config.yaml
encoder_arch: "vit"
encoder_moe: "soft"
fusion_encoder_norm: "layernorm"
fusion_encoder_moe_every: 2
residual_init: "scaled_by_depth"
eps: 1e-08
epochs: 10.1
Rows from block 4 of the image encoder, named by matrix and row number. Rows with one number belong to one neuron. Each number is 128 + 32 x the weight over its row's rms, rounded and kept within 0 to 255. All counts start at 0. Numbers have three digits each. After the name is the row's rms in percent of the matrix's.
# gate: MLP gate (encoder.blocks.4.mlp.gate.weight, 416x160), inputs 0-53
# fc1: MLP up (encoder.blocks.4.mlp.fc1.weight, 416x160), inputs 0-53
# fc2: MLP down (encoder.blocks.4.mlp.fc2.weight, 160x416, transposed), outputs 0-53
gate.190 088:174125130117088135130166089085112189104155130104110191123139101101077078119130111123065121183123077168138113120065112107152163119149117126075099180107119158133126
fc1.190 096:094099173161133142146181165139083053117184148163091108053162104095184124134119134129168137126128112116164130161158140107096139154157100093132093193131105163141154
fc2.190 089:171113096054135134113179138106102089172152163121143100104131141092100185086136131113105077110109118124166163155170147068067116091148153080115161169144109119106111
gate.191 095:168119121135084147121141161130097126135121144173157162127198148124089157096174113115157145151184113136130162104091139110098168124071060161156117173121131129095126
fc1.191 099:148135169128122142098154137149099138142078152153146131124138098091173195079183153074171072139152089156152167123080108094126165138162099173134184154161110131103183
fc2.191 110:102124130139155105169166138113136111121144159123165130198094194137185166122166130146103074188067119120163145139046148177122101150133156162140108155164128106141087
gate.192 072:163165112059156163151183125157141131117112099103100141161199124106149133089144176131157110078152191103129110133144165132144129122195151118141079122184119141173070
fc1.192 079:135086142201123114113069136095119099168154149153154131098066109147122135162130095123103127169100077127170141099131082122110169127096106139105147184114108054110191
fc2.192 091:084059084178070139121062064155100079102133151149123150090180136052176165148151062119114131107133122121100137108060108086184139147122136158131121130141183049090168
gate.193 085:140145133180165147122183149141129124152154181172125134123126106148105117127166103077083091093084105119152140144151146126084195092182163083131129091103136118106131
fc1.193 093:117122098103157116123137145172077118095108103140145123111130123155173136105121157151203131171095158125082157096154149139102194155111094177151159125168133137108140
fc2.193 096:125173043134120173144116141144078116118117150135087125182098104107148148153113126076140196139119110143152108170108091216130119146112108172124179131082091079138155
gate.194 104:117140139090119078115175147130177105141105134160145047094072138126115141153125080100109149092122117148104155151136151099091153138148139101129139120135090087134118
fc1.194 108:165159108094138143095129108102036115152124099125136121137147111148137119151126121099133100121134054110092109078150102072150120105052078109151087163105177155131102
fc2.194 110:159081136141174122148150146105140188146063114117126151134077139142141144114056160104104112118137075073140114145162141117108117085143146132161124198084125152161149
gate.195 128:129106096096159141125095131136110129182112067182098115171135181082153125164104131109139100111116093157121098160131110174120117070126157089098107127091130081160137
fc1.195 121:106155142137119137138102174118167137144096127132121117081135113171191166041196134121126143152143197113114110175116137098163122084130126100176139130116138110126158
fc2.195 108:106106132128160130154154134175139140040099091075163142149094135109120101137101098093151155088152126133077124061146121117134154112131123095164120161165113173097105
gate.196 097:115151125142086161134112106181145144130130113118126138099129084168121063098175193156141103163148114087094133167107093119225148148101135168079161150087141145084173
fc1.196 102:117102139106098132137141155118082114131146131154144136150174102119171197089154140110146129127135144108148141159167095095115144163111091119155132111122130146124110
fc2.196 103:126108109096099161117125206100106099090127116118108141158109089123138134137152176133108079118125095127128151066129123105183163157093101107081138099167167104156127
gate.197 104:149153198136102127105133097126096129075100101113205141126151109149163119082134108147106104100108170117121151113175127163154154164126114124139178173088136118126086
fc1.197 096:181168063125112119114085182149109149112134108104069164129168131122120139147150139131142110124125125147084185129153185137113136085224115134171081075117113180100116
fc2.197 100:119113116125140174154113123132110109157137106088116169129145132091152075119140124082157146099094116168131141146101131186202067131145121173147101175118117150135100
gate.198 107:159142188129119155134150091143147135137075167117105098159123138077124145164117092119128076110123184090106135040104157135148129115054106154095172117107105113115200
fc1.198 119:119097119155156139126158134125101189085112125121070154111113086101122119134111104111101175090093159109150125128137118163070168101120197174144140065135095179109174
fc2.198 104:107082133169101165095109107177108132114128144203137184168110171173102122103162151088080129149107089113140133162134144160163141136140145200139093125144160138206100
gate.199 083:136191110165137117109092110134118156135149116139153105168089087177159111123108108109150150149167123132122133178099111092100137124069103131100132184099049102189115
fc1.199 084:091143152143140053131095158171149120093139149139130136106111185122125114176120176140188114054175121108104082104108074149218169071126085167088144148060116111114116
fc2.199 099:136151114107154084142131130113109109121132162110110098129113148126140118137109136135125163136147141117073157188103164130087135148178130148125155119114133113142056
gate.200 120:113143110149126140193130105107152136120108114119152090117049099137131099195175155122152074109161126140174169158142151150137145095153197137105191097132127153207181
fc1.200 113:132125139083104136135078123107188102101156146192129126125150137107069068155116108108063095119166198136131132146092149148124154110154148139099170082074144110133180
fc2.200 101:114098179108120139131156143086135173102129129126149106069157116116130159122096163143154146133112152139079127152153091147098064147150141147122074085083132161124120
gate.201 096:141133185089115123150146126177102130115113142111129087113177114127132123106144170108161142111115143130132124096112067190123127097134087105125048128117122060169178
fc1.201 091:148188069220173116106133123141086134174174074137161161115053145182136119152175126121164135141114112152118113114186100076116119161135138160172145136129160156124100
fc2.201 095:121141113128104145148081064141187086146094112140082115107139096145167164131160146081157143114147141087159114054148177148214130114119094170208183125092076113138147
gate.202 103:113154088094068173056133132189132118166113136155084134091224145155093162086203134106155099092170175171142144179181193112123089117118102073115130106157078129092157
fc1.202 107:126120082079120182165147097136113123145091147129143128161127116175147130171096110084102122093095180083160103130126131193164154134100156118108155094194149146126174
fc2.202 104:145087141146144187102180159067148166138145160167171116147142177086150080129094119162086132097138156147098141157125093122082117103129200093107141069151149075118099
gate.203 094:173145139085092084140142173162115126107103078143133142166103181153132153091129106178102128133112072133162122128135178134110109140129172124097151156072152103126093
fc1.203 097:117112207124170164122144135123103118100132155100146095080152113157099125135111196144114140087063159119079141137146197141154128133171074138152118189100085216094126
fc2.203 095:136159155100173103131145108134185041128176136085150093155125138159124107143133128100174116125073148156108165167067142096113174105122115111158139160086121114169153
gate.204 100:129137170100156085142118116113072121113128128057198112124156156179097131142220159152095184090099056159115162137096131068173197116127118137143114085155143101151142
fc1.204 094:120144141096152129133121098153196122083116113119156092152138124118169121128127129155110187084143100181108182115121190123062165107104126123090155123146134078110196
fc2.204 096:094132091088177098089120138085149046156126120169183129170128129137174076104134142147116091100087111100172122145140087162192121107144090166155123167121178112092158
gate.205 099:105152110143085151167111118172107138095119172171150143111105143073097102140133116147124138112118147142143171137138145144107157109115119170141134097114140150164153
fc1.205 096:156197094112188158135130106177110134156123180118135144056134045111163164169175132122117138239110154132159099164160093126144121117152180098140086144107126099121151
fc2.205 105:110147134085140201194135079169099122203141173141117138154105105106125156138113158113151193172098138124087140075144094117162137104121194135114101106179130100191174
gate.206 132:143084107138185156075140151105108161124169122138081127165136083114165138121134108141135126083148123148193200110131075089147171136139121127102173094127072150158096
fc1.206 143:132102088171155147077148118074064161085153135121092129114091076131149131111158137133222070121091088162169126094170091074136120118143139134146150094178059150120091
fc2.206 120:095119134112131136168144144155159111147059098114162109119135156112102120154066137153206098152194171151083119134137127162147097180098124153113124132105141156106074
gate.207 091:075168118107082105058143137102156168121123151107092125104119088134121097113109076124034155111041167117133112109146152104120130175127161112103166086106105085081160
fc1.207 092:101107172108150055146153160144116146120103120140172172087105187169161131027057092149123142140135195100063120162109191105119124176088143143084139115166098153100107
fc2.207 100:053113091099120143114104129091116048110147098108101141135172100108110151117081120110132134100141209123117084140098150112133112088147092068132113118123132085135195
gate.208 107:076089126157171121089140163109159122031127124126094065159100157081156113170137137134115105119213060175135173115175153149118118117214117063092146128123138063124152
fc1.208 104:166174106113106135092076089136066196159168148148132134138151158171120111104162131154166198110120110133128122185198130105112178174153113150129086176145058150087091
fc2.208 102:082139088158150142132224156141103132181123121109157165137091211135153152163170144130083086164137085124202143139118152136116092116174126112104112127099143097134145
gate.209 118:137156106082146111151191110150143117133126088153132126169142134119117085164149115106118106200109045129087167106136172119164128116151089119141119168120120061158101
fc1.209 112:083123106133143125153185089113131096144167112185140094146083097187119080170174135160088070126157101124088150124131157131134110132154044118101133141103101087134113
fc2.209 106:109163116158154089119089102127135159181186156142175131165123148186180111144130141104157097113102060144129104114115160125063097131152157166120055126160113107114108
gate.210 097:153188135134106120096182132140092126171156137188136120147132146125144097088151085082167122151113077084141065139077114104126057089136115123052056095145100132177131
fc1.210 095:138118125142136149140088175142112121184127177192118181154148090116134158125131134104142138186115097127125125121173081095054141141162192144136073159128076141106101
fc2.210 095:157077159162108138102017122140117136132108123153111090156154076079080176157132189105151140142121156149090139149179133099151132148097133127132174108141104128123082
gate.211 103:157197120149145100133176095168141160198108142089119152149096120184111135132112126109145106121151092177097133049150087110117128106149134109120126115138105118114110
fc1.211 099:057124078158162124158117109104123155105138074082122099105078077129183162099155146157124082145086095151169178068211072151138092084145164161137131113139144123114106
fc2.211 095:150148162156139134182129165199126050137168109146099136144119145118167143165152087155102132129063122116138145129175121086116085087124148084107185141139158129147168
gate.212 094:137126142119162177147142118123097158141130200169101134127112131106098077147112122130104211107080142139193151157135102149117186147107091161161154122056094073138184
fc1.212 089:080097106145106145182169152070104119103145175098135144139094151143166172121149121173096118091153120112092116110157109132161117113141138146105174176162124132131129
fc2.212 094:101081115145157138066138086120175129098151115044108121098164118150152117081137129131118138115116145103162142183124119055166154082147091117126185181133063112130167
gate.213 158:166088154085127103144099136169113171142156196077174105104130151226126120148192125123162087132091109181198106060126131146092091081087113125063097077119155150129139
fc1.213 159:113153126152123187137146078112128099122095121167081125129122081062122137117094138146081151131166161103072125200143107119173140178141133142185144159114117124114114
fc2.213 128:123140136096120145126147120106121190120131110106164148073130117132139173196164175136070169130142132110155125063077175089153111162108090151106110156184075134116165
gate.214 104:154147208150079184145106186149144099171124151155170102163200089134098133137150147106106106109194161133158174158117168162145181209120155161157144130154124099163170
fc1.214 098:147134140192175128129102125069106099153119150162109123097068038080183170158160166113138151126184151129184147153111121119107127079155138141160118149108152186178186
fc2.214 100:142138145089152146176173178100131154086126103141093103116070112166100115168200129150087100140143073113159190103085161065132137091155132142100115110135148125118160
gate.215 117:097111107139135189134145124102061127116096121155081154171131140030151128101142115122074098104120134132169164089117079102154119089140103043074116196119153123172100
fc1.215 110:093113079160163173124160134096098132143115176137113139149090119107143117070113113136082103094112135122142118069119041100162131098171045054090116174137148127160116
fc2.215 111:145091180115144131122068158151094130098094142132181078153095131130131088163113115075165123144162112199080154146118121146124131154133156087112070136134124102168085
gate.216 080:146114140084079107149143138132119112141133120167106132053176114073106086138090107113120167179093086169142151176096113165099039156155125104100114113186084116171141
fc1.216 093:112224164094113140090115105153141154161090152137155124162121149102173167121111099158128131056179106134133101164110146121097150235100114152163166145107137125130074
fc2.216 090:076104115154151115143137091135048075061119139151129118096132123138097146102079126112135141113114089178222067158175139125182142189117125118122134106123142128125170
gate.217 096:063150133103152121116137152167149156175132124141127138112106121088167147137113124168059155131129109121151133192099093181116128078112135160160154135161084158185133
fc1.217 095:115096099146154151114139170139156096167189155166157163150159142159107160115163110129160179248125149110145111112134150087113123136128139164119099182151086100099105
fc2.217 097:145136149121086141040135132160097124126120105145205157140136216129162171131134117136135130131114069139140084140123159154127156127125155054147096088185143178120147
gate.218 096:109131175108124123135117167106114078107149117178053104154140129081169118137099166129133079140098131165133116189150107164131118152180052080110134106148134173052138
fc1.218 099:142079143128145120062111148113114078106120105118145107180160189087103188101063187172161181136171150124140134136117129088135138105097127117164097161204168176144092
fc2.218 094:109098111121131113117149153123093128181103126112151176108106167101089128123130167185077178113158066093167119128107171162112150141122166099054074152137139118138091
gate.219 104:160149128132136120122096185182152157035129127121165121090193104108149167043122167139120123049132179168140080072094119133134144110152154118093070164102109111141179
fc1.219 104:129198085100165133128144134104149104156110133108108098147072108057111104169064176143088160163115119114126160150133137165124131175105066187154119144176100125112110
fc2.219 092:089114094172123151153150103140112086135135182091133123121090137156100104112157150182095124147091106151154133119148162149158134131091139167164112165136137113086088
gate.220 108:150167190211126075119113091099157130118112094116079123121130100172092118181129151135134072151082059108128129134076050094110144127165123079123064122129125104132101
fc1.220 113:094059179122120050104109159139175124179156132135096097080047130199149084199189115150122147155144173081154127086112134134137138139151155123131195134096136188124137
fc2.220 108:107151099076166159075092129139155177186068195126132144088076149101166092122130077154121128120111101121183159157154100137133157170162171103184107188141171164149149
gate.221 103:101111116111099146099072154170165086127149116163108123167115167145113134154109116148155127127165135099161128179083139159146157144111130127085084107105122133143102
fc1.221 108:111100070118053089098141073149098103124145147112148115130094137159145120140180141092183118131109149096129125054096092157103078133139140134064099106065134147102147
fc2.221 113:127097129141210102089135092128107137171179159200112117184179118184152101129109124068160148124151058111120161142129082101139161094176159115124109154117142120145088
gate.222 138:164119073141151134067131081128140129156157144103163124148127142074141107129147104123136087127041091164115083120131133155146106090152124128063110120103195109088088
fc1.222 137:055162101144136072130132173125148151166120199086117128048145071145130108129139162106122119132139138141135192123103125094117121108113136166141168140126134193124152
fc2.222 109:114132173173170176114191155156126070138097142073127156103117118085125120089079077173164148133090165095144143137103100138166130154120154146139109157166126157101066
gate.223 095:099068179192162130075145155099119087163144141175124171108136176149154117132168113162147114099185136108155135094124137128129121159081154062088153136084102113197119
fc1.223 094:113147118110188129138144065159090121178144139149079149118152188130150185152126156096100119138125081195131152092127120114113154102137182137174147113153096099167189
fc2.223 098:098156134097088068130138099135126117142186152138148145145088130166157118161143149085114145121153132100188146130090137165141130113179138080144147072157132144125105
gate.224 086:143113117124115143116130185175127078138113110173105078120192177127115181127144162150059165175129198150109109121126110131128102061124132073078154098159116162136123
fc1.224 080:106074115166097166090114142172131120154107127088146131078131116135179145150141101125067137147094131131087149143119047169175138138139147180154144066139133169135108
fc2.224 092:084120135084191127135124098150123172131101142086180159131076180147111189127177100091071194078100161107144088106148113147203130105090152161083075131113161112146077
gate.225 098:188131127202179122085188161128139136170149118084073119108121155074117103100144123114118113201128071112135067145115163150129140108172094128067111137108084074163110
fc1.225 099:137203126184109092120204158139144122138085166091148098053108127071140072185136092204125153117159131155128125149116162098121142161151100106130151139093119115128140
fc2.225 091:143125116053169134087097118163198138122114146126145108112175144143173122075076150136137101146097128190113120114175083116129137102187154133179119143080127184180093
gate.226 097:089138159155141157101133123165063126118144091105101148123150137089152173107120187148149097152173105135151163133168077122155152159140075071062192124165193080142119
fc1.226 098:075149139110052142140112139170103090127157129158118102143107124128086113156078135163122037127152164139100151132161162091096143150095119170150062125118132127153205
fc2.226 102:019148106101115100150152146151134077166126092083143115103147112097100102115174132189192117079101111147105171126171102205132134152149119155124161136216141124144143
gate.227 093:245115086113161121108097168142148165102144202114116107105143133145118081133139094097121147102079128120115093149156111183121099175135134135118061087066089182126105
fc1.227 078:217120124108124159102177055109092097136156123098180127118069122078052104153158102117140121152151125113156174110124152134097159130188128133133149098215056122194083
fc2.227 085:142102173117145120142113083173109135159136153075101125114138150162147206139144118108134114143135113146192174162164138097163195104159111094155083123086154144159189
gate.228 094:081081112200189098117171175103120163139080097153173144154148149126157102143157169139114105118093143089136191151151120091142110134067106109118171192131109154124108
fc1.228 101:180066132170108167119131113113034128106144099109220118077119110096082119129141125129172119191134106124150130105145158031131117144083140141127138127048120142116115
fc2.228 094:117072138166113091123112162130145085159170069068149140075121129105084103125134109177196107156128145126151161130118125077108138147097142084099158102176173086135084
gate.229 097:090087095128161174207169128135132088071148133149104120141126180052097161206116184088023116137057120160153123128125113113147087112121112133121157058160171113134130
fc1.229 096:169157081133128100120155119188174132142132124167146093099085090166221091129190154166145108100115123137166123185142153093151114130138177113152174130150120161137112
fc2.229 099:078128122192081172183129066100150147087078113101161153109149115176046143102148126146126129080162105155114099102129133087139159146149113113185109111176151128110190
gate.230 087:109181098136089144119090112101090129137077120122103105165123090107206135094093158075138104067134143192106124114103013142054114161114098144120127159094224111115100
fc1.230 084:083109107171140101157115142176082117145136120108107116111122144125082181179131127067147149097147056197129139161134154148121101181118097120138141121131113138114109
fc2.230 085:112109136143139127117128129142187071085148125173132110129118050110093189146182075134124180152168156150159127095132121164136166065107106165128160135172126142126142
gate.231 107:126119174088176128139144092138106112167159128123095111140205188158087130135110132144091135100107107111140114170098114143081139113190148117106126101127114070133159
fc1.231 118:077144179115139133151128123153141100099059135141137134082163143156095123143124182112121203119123095088114116140115141139015208194131156143175125091153110158139179
fc2.231 106:128117089152165197077102179161094076103120149081143161185097111159135114150116143148138142158178164132088156194089076093092172117120121152088079114144190103109078
gate.232 084:177144061065137159153168125105149135156117133156144155171124161064112098138078155103097084098145124155116120139174102143085149093115163060148054130114148101132157
fc1.232 083:072126157101121174068160188127144094163086151137169166160131150129136139157073189098118141056173151119115135172132117134123112152119137124166120135158184132158144
fc2.232 090:106129119023089185126170084108101162157096160080144071108091134135132111063127121151168133122115157096103142112133079175125148101139158144134104161177135180155117
gate.233 113:145116130107166108121133109178115120095136121140180114167128181131163101157141141113135146134128187074064124125098090181123139131170186127191152096150122156136119
fc1.233 101:070163133109137103129097137074140095165150098213189180126096177123139133191088170098173174092070135166102096075153141109123154167117149105145112109096106102139108
fc2.233 104:101170113141112160131141117091099150157157188171156129085159142164145086103159128225173105044136158147129112082132121095128099139113135091125097142134102194120156
gate.234 115:159146098120099191125122137122176153129184117119099105164088133103180128186178071108136159117152075113160133170150058091132120093155126112097133155119106094129129
fc1.234 109:190129118079148144145107107149122199154093142149130124202098163145144157122178120078102099133115093140119121135166118138149077143134162151084129086071133103159092
fc2.234 110:132125124124069176168081111101119120147104093082117104149183138120032147218111129078165103130128147151147120213144115137188085150152195118123198088157068121146130
gate.235 113:108104099149153074132155132112141095064169084128097129138100164120157089193176122088107109091128130121142123068176169140179120107149122137116134208077117104113139
fc1.235 119:100176134061143121166144136137081098158162135133106151129159107190111097130147147138120149099089155113062162145172172097128158119178105172123107135133084060111125
fc2.235 114:123136109144179079174129164137094148136192151107152160126051136126144150168171103141122109134175084153153119170076145125105149119141157147112058137127099100175102
gate.236 095:093053157167093138153095204124100175149112100162156057115129147127137154140177197143131101130141151072112196100088167119214109116126110097133181123161123083099104
fc1.236 085:158106165197112115125139151080143107108134174089117111139189089130113140094143117106144119110139102106136116151153124121115131121150189077103175161147132162126142
fc2.236 101:170221084076099179125176157095044102184136139107168102088146114158133108143104103118131170096186071075149123120194092099157074117135106127141133117099099118182168
gate.237 109:184101138093162107083163140156067182111122179087110122118136124158110094129079164117082139117153194171177161077095127110208088100134035090097094169109114114151116
fc1.237 107:059083146206078083116178124133153104084149103131154098179085140112091119178114135103069195086139153153121104128090095130143172141127100139107131108192164111118136
fc2.237 108:152112096142130114149141109147139091057163138104163125116047189151137151085132097134075126166069120140143140132059115184167082140102108203117192157132089146074103
gate.238 110:131140133118090092154111082083122128114150105153120147098122167145150176183076140127195168181182128102110127048150182148135193142138151097123089162058145097120124
fc1.238 103:119107168117137120185089101161100128114135132091142111166122164170082105183124159133128105110097171136100146171113072149094184139140132165122114114120085070154123
fc2.238 102:104191094105119056117159164149125116129119133110102118083128153117101128121179155137135027103184121139155178118116129144107151162163102128117060165104125124191099
gate.239 101:168185134132119142155162154171105122148160076172110121135109090117125156084131090136138068060184123096106117108148178098164097148156159180138164181186122151146149
fc1.239 095:136143139102110125075060182118157121191131112100130154140111146123098122114149132155109159180140189180193151138115060079094150071175089138075108101090148187173131
fc2.239 105:114145100133139212226105122192121131155138146154126063171103154111139084123138132094094127113153157107167116105125087106179079128167119119122181071191142086120139
gate.240 101:185176109105170137147124108151138134098163159148095127136144211081104159099150113135101194108156108108159108172087123079157122156171149130087121112106068093115135
fc1.240 084:086108092149080159057092119186118118081081118101183137087104066133172139162079110091184096116152102147089146136174122148144116132128044109080104165145154165147161
fc2.240 100:145091169185152179103172142080074139139173104130146106116112118177125122094115175173089114168033149122109141121115136124099137134085122154121109166176136105157153
gate.241 101:129118134096113106133138179128158132082118121083113106190179180169100193074137171110164146102140141096123153153145106115134145140143068150145081106097134110156137
fc1.241 107:144118159147127202127062135098128095078101136148131151121100137104154154140146109152173137143209144132122097100134140120117149121134175091112136116158171135125198
fc2.241 094:107097124068126129121071107113117113117104141104098129169139175138156111087073148172132154135161153134152128135177099163120115074079110148155184110088139116073121
gate.242 093:140116098114160121091130165098065125119143136136119127120108121070163157145100124138095115128185105153132087107090128126134137125086121162140156103141092150159081
fc1.242 096:109094147142172128188103131086158128087136112150140128147155152140143157147171161133178176151123138148150075140076155169128176119165109133144131124105137162135167
fc2.242 097:105140103124068121110118166145090179154122112125123130160100154117115146158115085137144106181078071171183132189089115158134098188160197138152124129156088167151158
gate.243 094:162122110167130129140162137129105133188071123154201109143119178135139110154174110116156088146174169106191130118131130166115105146128084111123153139134184135134162
fc1.243 098:066143127136044116062198135135113079212120116108119135098109116137186172119080169191070121148174120172125124143127161154038135107084096127076100149130159143080157
fc2.243 099:112161149123096089129188184065110161094167164155160109109100084160158136156166127148109068116147150183139176121130168098133135123162137125136081082149079099122166
gate.244 128:118140153170095160158123139109120118121118132144163122153206137089147155151117174111088207123151197133139125097076190168136139120147126155148121138112070148167143
fc1.244 127:141082115166096128131114109096133063124118157163133145130202089116165181113169112136095160176173158115174134105111067133121146125136135098175183178154152109179190
fc2.244 117:135107119158164144241109110114120188144104162109089124127090169139140111119206088149106118155103072070149156172158150134137165060147108135112131080151168072082146
gate.245 105:115112140188129127139121164119136157109154132120137137147161120142124131107163122114114126118131079194084074184183178118093015054110151133149128155106071119081109
fc1.245 087:122119138136121143152154150118118089104118153108134109112095102155078106164154120159172140157068203149100125072116154138121147175154160174134109168131101089177117
fc2.245 093:155131157071097149054137143177150159078112152102147180068120177134120131076124117179170125072148094128135161117125071106121132120097119112194098081104077137188120
gate.246 097:132151126142118103145197168159199125109143125151151053142072087194060086127142161148183154093138151099097122167088076113179129149125138153108099145152112102149140
fc1.246 098:115139072161175101133153141171127135132193065158153073121096047182108095103131111154137133118116089154171160202083105110151120091120150115137137164164095108170202
fc2.246 091:134143150117144142102187123121163123176161106137112147157082123100134120173086062132137141088109106108146059145140081132110129171141105146114124141110115113163110
gate.247 091:194116085062101177103164162143128192109116119149141155126107137073130103147159113102112127109134105173124133130111122114080159063146099123120176105094174172141170
fc1.247 085:089106073102094217090160142150118071138117171126195145123151151143149123151171086158120095159004152137124177104123127137166152168142113102104157151174101114166133
fc2.247 089:098151122121073120155130105151122172123176160162080120125147105096107067135149113124153148153128184124160098118069151095069139176146133096138106053123136166106178
gate.248 098:135106109103096067104118167086155140109119231119099165181098101146126064086080121129145137092117113095125103198132144168129163126086103129174079094133131121129068
fc1.248 100:113104110147138185134104178146139095099095157153109060170134112165147121089130118169106182154157209147138100098163147094128132126115175119120110136110160045191118
fc2.248 113:152155136135184148077147154152117145100117155088133154097102190055153161090078113119109116148192101154128117161127135141054130110083167097125168126143167068070073
gate.249 092:206223144090153104129124131146107163126129172179133164091089083135120124109132126118093125078137080136159046114107157123090096117168127141048157194107123128171090
fc1.249 088:170149144129198084141194108091147174164132141127167145114072141083132146103075094110056083161075151124126105123126189128133103152196150101111145138167114130140123
fc2.249 088:129146108123180172125153188184117119140122118121090130115123104104053133101159093100120117145136080074147196110186101113184181142139126113125143161112114120138137
gate.250 088:080130180087102132134174128132063099124151112120093065158138108150161130085137141114157160127129129092137112116106106089127170093121118076137130158128082127097100
fc1.250 082:174169097157165168093119120119135151114110131144130121115136147136124170113144180190131072117105107108121131089154235184170077151169155145161142124131141099107131
fc2.250 098:100106099158096157099122080131151100097132105111048119081150158108102126172122139144114158095132115079124154142162150130184123048135120078184177109148132159139177
gate.251 093:106141128190139121130165125099183074190149173132110094108073111139151154109181077179137122105131151103124097148138161169117149099138104175089122149100104077113132
fc1.251 101:156113115094113089158074129105115129125105124164068184162087137144179140168181074183110158207162070084099096124105143098059183083170107103097134115154156126101116
fc2.251 096:152134185126128131197121134111143093177153128114125051025144118101128090130168121122219140047108157107153087115128190177154163158141103094183074076123145174117170
gate.252 110:132141092125152113126136142067116147076155153160120157132094131089154140116069074131113142164115136109170199142111131129089078109205078080115129101128178099101133
fc1.252 108:080083159201140098114104183121169138145145095180116126148122156128091092099151115118128119091191106227165070110168114160149173097079123127121106183151135125143168
fc2.252 110:086136134105154130114090134111143143081128067121104085132165143180055107159117117069166109119117145157144173154130145102154109171114119152108189090148127190086154
gate.253 097:101171127115089103082097110104136154105099127151172122163085104146138192126130140074162134149132138112110154068124148134131129163104071128085215159138175149117104
fc1.253 098:148148087148136167151098141155184108118130106108165113115167156073073121129071123093128145198108122104091131100143106144139106111131141086114115118138185096161101
fc2.253 099:153139141152118169077114161105107106102104117156135156184177161117160167110161155149139095123065095193141193141104070122084144169146109133126152110175130116107137
gate.254 100:110153142073140123130163069103159130092118149083135108113128120175150130126161143141144122106124132122090105124128167117193088116155097090091189132106095112086137
fc1.254 101:066108129116145093070154149160188053106111144166179104095169123132130163113122154122123101148170153159099094136131132111157111134174162142157143142160115108125119
fc2.254 096:133074124141141192102115146174080151148114141130065145195082123103133125109123142121213135138174150105115134118159109141168123121099123133123140116145189105090115
gate.255 093:125146186130101092099162109099169075129135189154163080142107126138133159144129130123077119092104091135135115128082127124123170137157137140170101096114088109132155
fc1.255 091:105123136161131160141133107046154124098088166154102118082091181172114151117175089090053139114082141135177105152135173086149160117136122079147142147149126117111153
fc2.255 091:150112097171124095128109134128085107154156101165111103102126078124155130145118063146146120098127100153163143145139135099100147129098166174114103147182128118162141
gate.256 092:183133076174185191134146181132088109123123136095127195120143124118097119100185095176084165095138104103107120136086100172148127124150185134134118141153133106151085
fc1.256 091:084172119109102164120118107122109114090081141128117144152081156065145078144090091135173099061156082118150109137119135117088143153080108149148131162138158120176097
fc2.256 107:097079126095172184111121144072137109121143132068112084094168109090071089138077192120119153115104101158118115105113118108134178132141123155115122125166107128179090
gate.257 098:099152061122123110166098143121165162147115112086172129159152148206053129158122127102091135144144161152145147150069161138149140131129129137082163130093145127108141
fc1.257 085:201182107120169054137138126110071173076130172119158151115118153090149199153140140117162135093146085157031073122072150135154140126163169157114092126108210157122104
fc2.257 094:094170088134092144166108135087208143059085136102143156112079092093208187117120119154147133174092186100065149082144102140083120123123132143084136086106170135102086
gate.258 089:112115131182119103086135156131124110135117156145181097120138100081120110151106161131155162115090115174172106110099174220118119063114116141124103104085101129135088
fc1.258 092:027187172102143117124152101137136150174162144120159127152059105161102114154173125141129145126159128082123141104106132102126109139135084079176179140151106060190169
fc2.258 101:130120135136087083126164146141145109071084133154112130108166115191171133115148133122118119149116156117071130101140137105140124106163089098158118146121100091086157
gate.259 106:120077042108117133090193167140144140127153129148087143139099126091182102107139090150141128105100080186163062144110068125203113113135158109068117132095159116178075
fc1.259 115:207098107071119145186157079147141113128159079130113120194133189165092141167128110123165104074102103104100052124158110143188172114135141110088109146112091084160095
fc2.259 101:151128113103121132131114134071094199159205121184123095096164148155116157170169153135109103145118094111163094122154164105127119143147171209106127115162176119147132
gate.260 103:119153139143121111080118160137118137122129211141194104165098119092138105124135181131154143148124163116131146175110126116125145177090151121126132148185157157161153
fc1.260 095:136154146165174085128170150117119075174102163097086132118118126157100061119142131163115177078123089071123180052103167084131133130155153118152163137150129110123175
fc2.260 098:102157182194136140156065110126120117092106127192072104158161133145077091153155112146153119163096140137145184130114140183196131026146109065137168133112126134115149
gate.261 094:144147104127105120162054104057119194164096124133144120114120101120149087106139141157106128159167106116159175126122174103116114071179083128130147121093159118164103
fc1.261 094:110168134056179159145111171142137059156127159088146101084118159123093167108135102166139120115104152153174110141125196136089151164200157127075147135110061095167118
fc2.261 090:152153079159116123184132091146171128123163188121135196113139129178130157085124126159136138187109084112112126069156129144123141084147177145129133161090126185099079
gate.262 095:179121141147085170129087148195126078166159130170107080153136182098153161159158078121157103170142137149115094133161168091154101125081136107071121145139155128161103
fc1.262 101:059079146127125114130139105088155124064092148072136139044140161170130139185047116161184115158130128094105136146100126112126192151125091130102154153101134159117184
fc2.262 097:115071160140132110133159161120159119065124122083098158100134122121111061127073127134107148154130074122080194142086124109186121128134054117104139173101150091113136
gate.263 105:094158149134116124131123179132147138176116121163084135151062129173131074097159109129125138157091124150131144134165097090153164174100116090064132144121161086152165
fc1.263 114:143109205145101166148109134135108123150134149169195169125164138075147157127143098107122163147168129129151108154153182105142150155049115145154144141175172122124126
fc2.263 110:117123156143110061194105122108089105142156159138105156167150115113126096122136105099150140152155192156099150096154080147093188117109099128165107179132090153130145
gate.264 084:078148105135134133082104083169086130140138168172116183084144151113070139114114104110094104092148099100161126100154184104140134155134108166188091066156148080170069
fc1.264 080:146137098106080166152069128155187103169147123141136086149096108127127104156092104151187137152133140113152119103109163173139110179134186134117194129140092142117123
fc2.264 097:137090139167120125104109164078111094060146114123136044082106103122111137105086155093102126105164157114132161148087161150071132114162135114078170157128128084142158